Weights of a small rotation predictor: nadamw at rate 0.002, 20.5 epochs.
Rows from block 12 of a small rotation predictor, named by matrix and row number. Rows with one number belong to one channel. Each number is 128 + 24 x the weight over its row's rms, rounded and kept within 0 to 255. All counts start at 0. After the name is the row's rms in percent of the matrix's.
After each channel's rows are labels from the 100 images, of 14976, where the channel reaches its highest value: "responds to" is what is common among them. Only what is clearly more common there than usual is listed. The data: simulated grey scan slices of phantoms with and without marks. In brackets: how many of the 100, against the usual share in percent.
# convs0: first 3x3 conv, stride 2 (model.blocks.12.convs.0.weight, 256x176x3x3, standardized in use, each kernel summed), inputs 88-175
# convs1: second 3x3 conv (model.blocks.12.convs.1.weight, 256x256x3x3, standardized in use, transposed, each kernel summed), outputs 86-171

convs0.115 119 [119 152 166 154 119 138 160 124 119 131 121 120 122 118 134  82  95 136 124  94  94 139 137 171 161 149 139 110  88 126 117 165 153 115 119 170 145  79 145 135 122 144 143 121  99 103 113 157 157 126  95  95 130 113 120 102 150 119 163 131 124  82 140 109 130 185 112 135 101 142  88 127 123 136 138 122  96  89  86 103 113  92  98 100  89 134 132 118]
convs1.115 105 [111 149 107 106  95 107 143 117 124 127  91 104 144  96  93 136 122 118 103 116 150 117 112 100  97 114 150 166  91 133 120 123 108  87 100 165 121  92 132 109 111 130 157 131 123 143 144 119 130 128 115  87 132  93  80 111 129 128 150 184 144 118 143 154 100  96 143 138 137 148 133  96 131 107 115 110 132 141  79 143 129 146 130 128  76 115]
responds to: belly (65 vs 25.4)

convs0.53 095 [151 130 153 177 134 127  94 169 123 112 106 118 120 136 167 158 113 126 121 120 142 169 146 114 120 169 190 110 114 162 116 125 106 122 103 120 183 139 139 119 123 132 137 131 128 132 109 134 120 181 124  95  89  92 150  96 146 181 144 133 138 102  98 153 151 124 135  90 105 138 118 178 142 121 159 120 148 132 108 147 122 102 109 118 112 168 128 158]
convs1.53 077 [144 111 139 138 137 128 116 133 140 105 130 117  89 177 131 103 132 109 121 130 127 111 125 153 191 105 127  96 129 112 134 147 112 138 133 115  91 125 109 127 133 106 100 125  90 117 142 111  94 151  89 136  98 119 153  90 109 136 183 118 121 121 158 106  88 148 137 124 115  68 118 132  93  89 145 130  82 127 128  91 127  78  85 114 156 146]
responds to: limb (100 vs 24.4)

convs0.210 088 [129 138 120 139 101 132 151 122  63 132 129  62 133 151 148 102 113 144 130  99  75 119 124 148 130 143 142  76 143 128 123 132  77 125  97 147 154 119 123 114  74 155 137 169 124  80 124 115  89 119 117 102 139 130 133 100 146 124 124 118 137 101 149 110 139 142 110 106  84 139 112 116 116 111 149 108 101 118  89 108 110 106 109 110 149  90 118 109]
convs1.210 110 [103 123 124 109 108 116 136 143  97 110 100 101 135 102 115 122 112 136  83  97 131 130 116 135  93 113 154 112  83  89 193  87  91 120  95 127 114 118 126 149 101 144 128  95 138 110 119 141 120 139 107  86  96 106  97  86 134 132  79 132 114 122 172 141 133  87 181 127 118 125  96 146 134 113 117 115 112 113 106 127 113 132 135 108  87 116]
responds to: limb (99 vs 24.4)

convs0.171 082 [108 135 121 119 113 113 184 139 114 175 184  90 146 148 102 146 123 123  99 112 138 121 136 178 120 134 100  86 143 161  80 117  63 100 107 126 153 130 115 117  99 167 120 149 134 112 113 101 129 133 129 140 135  94 142 129 164 133 142 147 132 137 142 137 144 145 131 120 101 167  84 133 138 130 175 119 112 155 128 136 115 135 113 107 147 131 144 145]
convs1.171 077 [149 151 170 155 141 169  94 107 143 133 111  96 116 144 150  77 136 162 173 143 147 154 127 128 120 155 155 117 161 182 190 100 120 136 109 151 155 160 108 101 107 159 139 148 120 151  96 115 124 125 144 130 150 102 111 108 147 127 116 112 139 145 160 148 135  90 167 137 135 158 143 138 146 150 116 115 128 129  91  88 122 140  92 136  71 141]
responds to: belly (66 vs 25.4)

convs0.145 089 [ 99 127 137 123 150 143 111 112 113 104 146 126 145 110 137  70 111 139 139  89  45 133 101 119 120 125 117 120 105 142 170 138 152 108 132 143 140  86 163 142 124 113 147 132 127 128 124 151 132 107  93  76 121 128 139  84  94 143 149 140 140 101 116 117 145 131 128 106 114 159 155 121 107 138 111 138 106  53  72 106 126  85  70 123  99  90 154  70]
convs1.145 094 [103 213 126 143 112 121  86 117 133 114 109 108 120 110 125  92 115 112 140 126 202 135 120 109 106 122 149 105 129 109 101 132  99 104 134 218  98 119 114 122  98 108 117 118 122 133 105  99 145 116 131 105 128  98 113 106 104 132 158 139 155 141 107 170 102  90 108 131 118 147 101 106 119 107 112 121 119 133 105 105 115 115  96 148 109 114]
responds to: belly (83 vs 25.4)

convs0.14 094 [154 114 113 123 149  64 104 134 118 123 119 105 116 119 116 117 159  91  74 124  97 136 126  86 127 129 125 129 126 114 115 127  90 152 124  96  89 135 102 158 125  95 120  96 133 174 102  87 127 138 170 115 112 138 138 122 138 139 116 128 107 187 105 186 104 100 174 109 127 119 134 154 150 136 134 137 167 108 121 178 138 123 150 167 124 157 115 134]
convs1.14 097 [111 119 178 127 143 131 119 147 110 138 122 133 145 129 194 128 115 156 130 128  98 131 141 107 119 127  80  96 125 106  71 102 158 145 121 127 109 126 123 113 123 106  99 108 130  91  90 139 137 125 144 144 149 172 139 100 130 135  93 119 133 117  62 105 146 127  62  90 149 126 146 138 129 123 150 189 136 104 114 122 112 125 128 116 152 160]
responds to: head (100 vs 25.4); side: right half (71 vs 41.6)

convs0.234 116 [141 139 119 115 112 111 148 129 147 153 162 147 182 109 104 145  63 104 105 151 150  99 142 142 124  93  95 137 111 135  93 126 135 107 114 112 105 130 128 106 147 124  94 130  83  97 107 101 123 131 115 107  93 115  83 110 132  94 114 126 131  68 109  96 124 115  98 113 115 137  76 125 132 119 138 109 107 150 129  93  88 114  98  69 119 122 125 138]
convs1.234 093 [145 117  80 124 117 127 111 106 134 136 161 132 111 133  97 115 120 139 159 105 118  60 117 104 172 166 107 121 137 131 101 121 113 155 114  92 127 130 105 123 119  97 140 183  88 130 140 113 130  88 147  88 119 108 129 119 131 107 179 119 110 102 151  99 101 146 127 115 109 114  87 129 150 133 116  81 121 120 119  97 158  98  99 112 123 109]
responds to: chest (61 vs 24.9)

convs0.125 156 [124 149 161 156 109 137 166 145 130 136 127 124 117 123 127 104  97 131 129 127 114 149 138 180 152 151 131 112 105 128 109 160 154 125 133 166 128 108 114 135 122 148 128 129  78 110 111 158 165 125 107 124 145 101  81 130 164 127 150 123 123  78 147 127 102 182 119 153 108 126  65 140 126 116 141 123 104 115 107 127 125 111 127  93 102 144 142 122]
convs1.125 118 [136  91 115  94  99 134 129 100 138 160 115 108 133  77  76 133 124 142 121 127  81 121 120 103 111 132 132 191 115 140 157 108 116 113 111  96 165 121 119 116  99 115 189 138 119 139 137 129 105 115 115 126 148 121 100 119 143 113 142 167 120 114 167 128  91 112 156 155 129 137 117 126 142 124 133 101 152 132 107 129 127 126 119 114 103 106]
responds to: chest (66 vs 24.9); bright spot (35 vs 16.4)

convs0.236 123 [115 153 160 155 105 147 165 145 112 145 141 108 132 131 137  92  97 139 149 120 110 148 118 175 154 149 131 107 113 132 127 156 145 110 142 165 115  93 122 149 116 144 130 133  80 108 127 161 157 119  99 116 142 110  63 118 154 133 149 117 130  68 143 132 116 168 115 137 117 133  71 132 119 117 128 131 109 101 105 130 136 109 111  95 106 133 144 103]
convs1.236 092 [120  87 140  97 132 126 109  94 127 157 113 103 134  79 109 136  96 142 131 129  70 159 118 108 139 130 134 183 134 127 145  60 118 116 113 121 148 132 131 108  78 126 176  94 147 145 153 118 109  96 115 171 140 128 143 152 118 121  81 128 114 156 142 146 145 140 137 127 104 136 133 112 127 125 113 116 153 110 143 119  92 171 116 117 132 100]
responds to: chest (98 vs 24.9)

convs0.153 069 [167 115 122 118 118  88 150 108 110 147 134 106  97 172 130 107 148 100  65 133 111 109  87 142 152 144 142  82 132 113 135 164 135 154  73 151 154 149  96 120 132 149 108  94 138 108 108 121 144 140 161  95 129 110 141 121 183 133 107 127 111 163 140 136 121 161 136 104  99 119 136 146 139 128 163 138 120 125  88 129  97  86 133 127 140 137 131 152]
convs1.153 083 [ 89 146 131 130 127 127 130 156  95 108 107 118 158 124 149  99  89 161 118  92 148 127 140 147  87 122 143 100 110 113 182  87 107 114 106 154 102 130 116 131  97 133 115  69 144 101 105 142 122 139 103 129 115 116  89  83 123 128  81 120 118 126 179 146 141  91 168 109 134 121 121 127 131 130 103 130 110  94  71 122 107 135 138 114 102 135]
responds to: head (68 vs 25.4); bright spot (35 vs 16.4)

convs0.52 080 [135 131 145 136 107 110 141 133  98 153 173 109 161 157 145 118  89 128 113 151 100 118 115 168 136 162 134 111 122 181 158 139 114 113 134 141 158 129 139 125  97 164 133 124 108  98 142 161 134 147 121 100 107  98 103 112 138 168 123 145 132  65 146 151 159 148 122  91 113 186 110 160 103 126 161 115 139 141 113 130 146 101 126  66 130 122 163 127]
convs1.52 116 [ 81 159 133 107 129 154 106 118  87 119 108 103 124 135 128  89  71 161 147  95 165 153 130 136 130 136 159 115 146  85 176  78  99 142  97 160 138 168 102 125  90 107 128 100 131 126 143 145 130 130 119 148 135 113 131 133  86 111  93 135 123 132 187 149 115 116 178 127  83 110 125 134 128 113 121 128 129  85 130 105  83 132 117 108 124 120]
responds to: chest (76 vs 24.9); bright spot (37 vs 16.4)

convs0.235 088 [132 116 135 110 120 111  79 103  99  90 102 118 129 111 129  91 114 121 107  95  82 108 122  81 143 124 135 111  99 139 143 127 147 108 106 120 155  83 145 117 117  84 126  99 146 102  98 138 128 129 107  67 115 118 147  77 120 116 157 148 107 115 123 104 149 134  95 110  98 145 151 115  98 159 104 115 104  75  81 105  95  68  92 141 100 101 135  98]
convs1.235 136 [145 201 134 151 125 109 118 116 135 107 105 138 124 114 134 118 154 110 125 124 192 126 118 104  97 116 141 111 114 151  83 126 136 101 124 200 101 103 109  95 111 124 121 123 106 146 125 111 155 108 150 109 124 105 100 108 155 137 134 143 145 125 104 143 104  94 103 119 155 157 117  93 124 130 109 138 122 149  92 126 157 124 124 133  86 142]
responds to: belly (75 vs 25.4)

convs0.174 116 [160 114 152 135 135  73 131 141 117 155 154 107 157 145 149 128 104 107  83 158 127 127 136 143 128 138 151 120  83 179 168 139 111 137 151 126 157 157 112 140 122 134  98 113  92 127 140 148 131 181 147  97  73 111 102 112 142 139 138 109 144  98  92 151 136 151 133  88 126 130 129 164 118  92 166 145 149 155 111 130 149  94 128  99  85 149 159 156]
convs1.174 117 [ 96  93 128 106 122 109 110 111 101  93 137 110 132 139 121 115  72 137 123  95  89 109 120 127 167 113 136 116 125  65 129  92  96 151 118  98 104 132 133 115 118 107  93  79 115 104 153 137 110 130 109 119 100 145 167 149  88 121 104 129 124  95 173 105  92 159 162 123  78  99 116 130  90  93 144 133  86  83 175  96  86 109  98 103 152 106]
responds to: chest (98 vs 24.9)

convs0.56 155 [120 148 158 155 100 141 170 135 119 142 132 113 129 132 134 101  97 131 137 123 115 142 126 177 150 144 126 107 108 135 114 159 149 119 136 162 123 106 113 138 116 142 124 126  80 101 115 160 164 125 106 125 149 108  71 131 171 124 149 133 124  79 154 119 109 176 112 156 116 125  66 132 119 120 134 126 106 112 108 115 131 111 126  93 107 132 149 115]
convs1.56 137 [138  94 119 123 117 145 116  85 144 168 111 103 127  81  90 129 123 133 143 129  82 131 124 103 127 158 120 193 138 145 145  76 119 110 116  98 170 136 118 105  95 117 186 152 119 134 139 126 116 102 119 145 156 117 129 146 131 110 106 131 112 127 156 123 112 138 126 136 121 120 123 117 159 125 107 101 174 124 129 118 125 133 116 119 117  99]
responds to: chest (67 vs 24.9)

convs0.211 072 [145 138 120 141  83 106 178 122  94 164 160  79 124 166 161  88 127 114 105 107  92 112 111 180 152 155 143  91 123 107 113 159 112 174 111 160 163 119 117 165 123 147 110 132 120  94 119  98 154 137 173 113 138 116 135 120 183 127 144 111 142 141 157 116 132 176 142 141  83 132 100 121 136 123 185 151 107 126  98 131 115 105 138 134 131 121 152 143]
convs1.211 098 [ 95 115 139 117 141 110 141 129 104  95 117 120 182 115 131 136 102 123 105 105 111 146 130 140  96 113 168 142  95 108 188  88 103 131 117 151  96  83 157 145  67 145 126  79 160 114 137 153 120 150 108 106 102 130 106  68 121 138  95 155 103 152 193 165 137  99 177 112 117 127 121 134 125 113 115 104 109 116  97 136 110 137 155 121  95 126]
responds to: limb (64 vs 24.4)

convs0.9 083 [134 105 123 135 159 107 102 147 190  87  84 167  94 145 127 183 118 110  95  88 168 125 133  87 115 111 132 113 117 129 122 136 162 108  98 119 160 137 114 127 167 102 103 143 107 156  81 113 159 155 124  96 121  88 126  85 165 136 121 133 146 142  98 128 130 109 132 126  87  97 107 116 145 114 129 130 122 146 103 119 104 108 111 125 109 141 119 174]
convs1.9 103 [149 103 147 128 144 121 123 123 149 103 131 106  91 142 123 114 148 102 108 157 102 104 114 118 134  93 109 125 100 148  92 165 117 138 121 101 110  97 136 112 141 118 112 143 123 114 116  83 119 141 112 106 103 111 116  85 120 112 188 118 115 132  81 114 146 126  91 148 130  99  95 132  96 109 141 103  92 147  94 106 136 102  81 126 105  99]
responds to: belly (68 vs 25.4)

convs0.181 088 [142 112 139 136  94 109 141 125 107 157 146  96 154 141 159 113  75 119 115 140 126 117 132 148 141 122 145 103  86 158 175 145 126 116 152 127 130 136 125 124 118 118  90 109  72  85 153 152 142 164 126  98  88 137  44 106 132 107 133  98 134  63 112 131 150 137 107 104 124 108 124 150 105  93 133 140 133 130 109 103 147  96 112  76  92 125 139 121]
convs1.181 104 [128  82 136 118 119 127  94  87 140 104 130  95 136 139 125 125 104 121 150 126  93 138 106 122 188 120 137 126 144  94 103  86  92 129 137  96 112 138 138 104 113 120  99  86 120 120 142 137 125  96 117 119 114 133 208 186 117 116 107 115 115 127 142 126 100 187 113 129  88  99 104 120  91 118 123 110  89  97 208  89 104 108  94 121 159  96]
responds to: chest (97 vs 24.9)

convs0.75 122 [153 139 140 154 138  90 130 130  91 131 128  92 118 142 146 104 181 104  81 128  91 143 118 130 147 173 157 106 123 138 146 149 105 139 125 145 128 135 119 141 112 134 117  96 155 129 113 114 129 149 148  92  91 129 156 103 158 137 135 109 130 178 114 167 119 134 141  81 119 115 173 155 146 123 157 127 124 105  98 155 137  83 120 179 124 144 121 124]
convs1.75 103 [102 153 133 125 143  95 113 127 102  98 118 117 140 149 158  98  94 127 117 105 157 145 120 128 120 106 125  93 119  73 114  93 112 109 132 163  83 108 134 117  89 115  77  58 129 107 110 157 140 128 124 128 104 149 141 121 123 159  67 123 113 117 117 118 123 132 113  92 128 137 154  85 105 115 118 172  99  94 116 123 112 126 137 134 144 139]
responds to: head (100 vs 25.4)

convs0.98 087 [115 122 132 142  82 122 157 125 112 158 154  97 145 137 141 100  94 124 116 123 136 128 134 163 132 123 145  97 107 138 132 159 121 117 140 134 122 109 101 123 112 118 111 100  94  80 130 135 164 127 118 138 149 132  64 132 189  85 143 135 122  87 156 102 120 179 107 164 126 108  90 142 122 120 129 151 106 122 131 101 145 123 136  98 109 127 155 141]
convs1.98 086 [164  80 154 127 147 154 113  74 166 139 111  73 149 135 134 135 138 139 167 175  87 161 127 131 154 145 128 159 158 153 123  78 102 119 159 109 142 126 146 104 108 165 150 133 133 152 135 142 120 108 113 129 151 107 167 149 139 105 111 122 107 170 149 165 141 158 105 133 117 138 119 119 126 140 104 100 124 125 170  92 108 120 109 150 112 112]
responds to: chest (79 vs 24.9)

convs0.10 083 [104 139  96 126 165 104 121 148 105 149 166  98 129 134 150 108 146 125  98 135 102 136 105 105 111 125 124 125 170 139 134  96  81 124 160 109  76 118 132 157 119 123 134 127 157 158 106  95 112 117 147 148 102 117 136 148 131 152 109 140 143 174 135 161 110 121 179 107 153 146 157 123 130 147 134 165 147 111 142 161 165 158 135 195 153 113 141  93]
convs1.10 109 [109 152 163 131 172  99  94 142  91  98 114 111 104 129 169 126 111 130 127 128 149 164 128 124 104 127 134  93 133 124 104 107 132 126 139 181 108 120 121 116 113 117  98 107 160 124  92 121 118 111 131 197 134 154 115 119 122 121  96  91 111 189  98 179 189 100 108  97 117 135 127 103 102 130 123 172  99 107 133 113  98 167 124 156 117 147]
responds to: limb (57 vs 24.4)

convs0.186 094 [158 116 139 158 110  97 154 119 124 173 164 114 181 148 141 130 114 107 109 156 142 126 131 156 151 129 134 136  76 161 164 149 118 132 146 128  90 133 111 136 129 138  98 100  97 115 144 127 137 154 129 101  68 134  81 117 113 116 117  62 141  91  69 140 132 116 121  97 131 107 139 149 122  74 148 138 151 156 120 125 130  99 105  81  89 139 116 136]
convs1.186 131 [ 99  98 102 113 120 122 112 102 121 120 138 111 122 121 122 136  80 117 145 107  95 135 117 113 196 137 115 131 141  83 100  96 105 124 142 100 129 140 147 102 140 114 116 107 121 100 140 129 133 101 125 122 115 130 193 195  94 111 104 120 125 126 132 116 120 199 106 117  86 100 110 113 109 101 125 118 115  81 198 105  91 124 109 126 169 107]
responds to: chest (85 vs 24.9)

convs0.190 089 [132 121 133 101 139 114 101 101 117 103 131 142 151 122 126  86 104 123 115  93  63  97 115  93 129 116 113 113 113 147 160 135 162 111 115 117 155  86 163 124 126 109 130 124 131 118 116 126 125 125 104  71 115 117 146  81  91 125 136 149 112  92 121 101 165 115 104  88 105 164 140 103  89 152 113 111 114  79  81  99 101  79  78 101 114  88 121  89]
convs1.190 116 [121 204 114 145 123  93 124 125 117  85 104 127 121 124 115 114 138  94  93 118 203 117 123 113  96  92 150 108  84 131 126 126 116  97 113 202  76  87 117 118 103 130 109 105 122 129 123  99 144 129 129  88 101  97  96  94 134 139 139 151 138 119 136 145 102  88 138 113 138 148 111 113 105 109 108 124  99 142  98 126 140 126 126 127  79 134]
responds to: belly (80 vs 25.4)

convs0.71 082 [142 121 137 147 102  87 145 134 112 163 152 110 158 121 144 129 110  99  95 143 151 132 148 150 135 135 146 106  90 141 177 150 105 117 132 122 115 127 109 118 128 110  84  98  99  94 153 140 141 165 130 104  64 143  78 115 135 101 126  76 133 101  83 131 131 125 110  89 125  88 139 160 113  90 137 132 146 145 127 112 135 105 108  96  99 154 112 155]
convs1.71 081 [146  92 137 134 117 154  85  92 141 104 126 107 118 166 140 107 121 119 161 137 112 160 132 148 197 121 133 120 151 117 117 105 103 137 135 112 113 144 135 110 110 127 101 110 122 114 127 123 119 100 121 122 134 129 210 170 119 112 122 114  98 153 143 145 112 190 117 120  97  99 113 127  90 118 120 116  80 106 204  74 110 112  84 125 162 122]
responds to: chest (97 vs 24.9)

convs0.185 115 [125 138 142 156 138 152 126 169 158 101 120 150 106 104 132 127  83 139 142 112 119 152 113 141 118 127 119 113 121 113 134 132 153 109 118 145 117 101 114 136 136 129 137 169  59 158  99 136 153 111  88  95 142 114  81  91 135 167 130 111 139  73 114 146  94 129 122 123  95 140  90 154 145 106 116 133 105 114  96 125 116 108  93 116 124 127 131 104]
convs1.185 076 [116 112 100 106 103  93 116 123 125 133 112  98  80 110  67 128 116 100  96 138 122 111  83 119 112 107 131 146 105 124 136 150  97 104  96 147 119  88 125 121 139 133 151 142 116 154 122 101 126 129 132  95  98 112  80  91 119 110 189 151 144 122 115 137  95  92 123 134 117 150  92 118 121 119 141 117 133 135  72 134 113 114  99 110 110 114]
responds to: limb (100 vs 24.4)

convs0.135 079 [129  92 115  95  99 137  99  88 115  87  75 102  94  95 128  83 164 121 133 126 110  94 120  92 103 106 123 125 126  90 103 120 117 160 113 125 128 137  87 102 133  76 105 124 114 100 103 117 116 109 156 156 147 132 147 162 110 107 143 148 133 172 152  99  95 127 107 168 125 106 103  92 133 128 102 147 101  83 137 130 119 139 162 136 125 107 142  94]
convs1.135 086 [148 141 105 146 117 129 100 122 131 128 138 120 119 123 127 116 152 106 142 147 144 152 159 151 115 129  88 138 138 163 101 168 129 107 120 146 152 128 118 103 139 120 137 186 113 117  99 103 147 109 159 115 143  77 122  98 124  97 167  79 162 149  59 143 130 122  71 103 126 117 103  92 137 113  84 147 149 125 110 126 127 131 112 131 113 126]
responds to: limb (100 vs 24.4)

convs0.41 101 [132 155 168 164 141 118 159 154 149 142 104 147 109 112 135 115 108 122 109 121 147 171 168 183 156 178 151 122  98 116  99 156 126 119 154 171 126  90 110 151 129 154 127 141  72 130 120 116 142 136  93 111 109 114  90 110 145 123 144  77 126  77 110 131  90 152 119 124 130 108  63 148 134  93 159 106 121 134 115 130 139 113 107  99  92 173  79 131]
convs1.41 072 [136  71 117 111 108 137 120 124 140 167 158 131 133  90 114 140 123 117 120 117  96  96 131  76 133 147  73 144 121 137 106 120 124 129 131  76 158 122  89 113 124  95 177 170 119 110 128 116 104  80 106 121 147 145  77 118 124  88 163 134 113 132 144 125 145  98  92 124 133 104 145 128 131  98 155 128 151 123  79 117 130 150 112 113 117 128]
responds to: belly (52 vs 25.4)

convs0.6 106 [132 116 127 135 143 100  99 132 147 103  74 139 100  91 129 148 178  94 112 128 133 150 148 104 131 137 144 139 116 102 122 133 108 136 136 125 124 118  90 133 143  97 107 120 131 144 134  89 113 134 128 123  80 138 161 123 105 128 120  75 128 174  70 155 102  79 153 101 141  89 149 133 133 102 114 130 155 125 144 143 141 130 116 145 104 164  68 136]
convs1.6 095 [ 95 119 143 113 134 137 136 151 112 131 159 143 135 134 169 146 109 132 131 125 105 115 155 108 162 128  63  93 138 112  76 144 140 153 126 106 114 131 102 124 127  87 107 145 114  91  86 126 129 114 130 148 141 153 128 109  81 121 151 106 138 117  77  91 133 140  54  91 119  89 142 129 123  89 133 173 127 104 119 141  99 109 142 111 147 150]
responds to: limb (96 vs 24.4); side: right half (80 vs 41.6)

convs0.212 146 [119 168 160 150  95 159 150 140 119 120  98 114 105 131 129  91 103 159 150  86 118 151 140 158 161 159 133 101 109 120 114 139 144  99 117 160 131  73 157 126 107 158 163 129 116 101 123 147 149 118  78  98 146 105 124 103 128 130 153 142 117  84 135 115 129 142 113 126  94 137  81 128 119 144 118 110 114  76  90 115 118  96 101 110 106 136 119  98]
convs1.212 072 [117 141  87 129  90 117 104 146 127 128 108  90 122  87  99 128 113 109  94 140 127 145 123 110 139 105 135 164  93 127 103 104  97  88 103 172 119  93 135 126 123 135 176 105 133 139 142  96 117 109 114  90 122  74 105 149 112 131 133 149 178 122 103 159 124 116 108 155 120 165 141 134 114  86 109 123 123 143 106 131  93 177 121 131  92 108]
responds to: limb (100 vs 24.4)

convs0.137 094 [129 106 107  87 141  90 153 122 128 167 193 121 174 132  95 145  93 108  88 162 148  87 124 141 108 100  96 142 123 143  97  98  89 112 133  94 127 152 115 126 131 143  99 127 109 131 127  85 124 118 137 148 114  98 105 145 127 131 106 146 118 118 137 115 131 120 136 132 135 173  82 125 129 122 151 147 127 167 154 121 127 153 133  83 129 127 154 130]
convs1.137 091 [118 144 119 124 115 169 119 105 122 127 133 126 125 134 138 110 118 179 169 103 133 110 130 126 143 167 133 131 165 164 158  99 137 146  99 141 149 163 112 115 131 137 121 167 116 144 140 102 133 127 145 117 145  79 132 123 122 101 130 160 104 111 173 135 133 154 169 103 118 105 107 132 145 150 102  76 127 121 136 106 130 126 121 114 104 107]
responds to: belly (93 vs 25.4)

convs0.245 156 [125 145 159 156 108 133 168 137 125 138 132 117 120 124 127  97 105 128 127 124 108 145 131 181 153 152 129 113 107 129 107 162 153 130 140 169 129 109 116 141 121 143 126 124  84 111 117 162 166 124 113 130 148 101  87 137 172 128 151 131 126  87 161 127 107 186 123 162 114 130  59 133 123 123 140 132 107 106 111 129 132 115 132 101 105 135 154 118]
convs1.245 134 [132 102 114 100 107 139 137 105 131 164 104 105 135  83  78 141 122 140 132 125  92 125 130 109 102 142 139 200 125 140 167  85 116 105 107 111 168 123 116 114  92 124 192 145 115 145 137 140 116 112 118 137 155 120 101 122 139 115 121 161 117 117 165 129 103 113 160 143 127 138 127 116 155 133 118 103 168 125 102 142 122 128 137 116  96 112]
responds to: chest (56 vs 24.9); bright spot (43 vs 16.4)

convs0.130 104 [137 152 150 149 102 121 178 137 116 151 129 103 109 138 130  96  89 122 101 119 130 138 133 183 159 155 135  99  84 118  88 166 132 143 119 158 148 115 123 141 124 157 132 114  87  97 103 130 160 135 129 112 133 102 102 126 173 109 149 121 122  87 154 111 124 185 123 148  90 133  61 131 128 118 162 126  98 128  98 110 119 102 119  95  89 136 137 141]
convs1.130 106 [105  92 120  98 102 122 141 117 122 117 106 102 172  80 109 139 106 135 102 115 109 136 116 111 101 114 159 163  96 121 164  88  98 118 106 133 122  99 144 136  84 129 155  99 142 120 141 152 115 141 104 103 133 115  90  96 135 127 101 173 107 138 182 163 117  97 181 143 128 137 115 126 129 113 125 101 112 127  84 146 117 132 150 121  78 118]
responds to: limb (97 vs 24.4)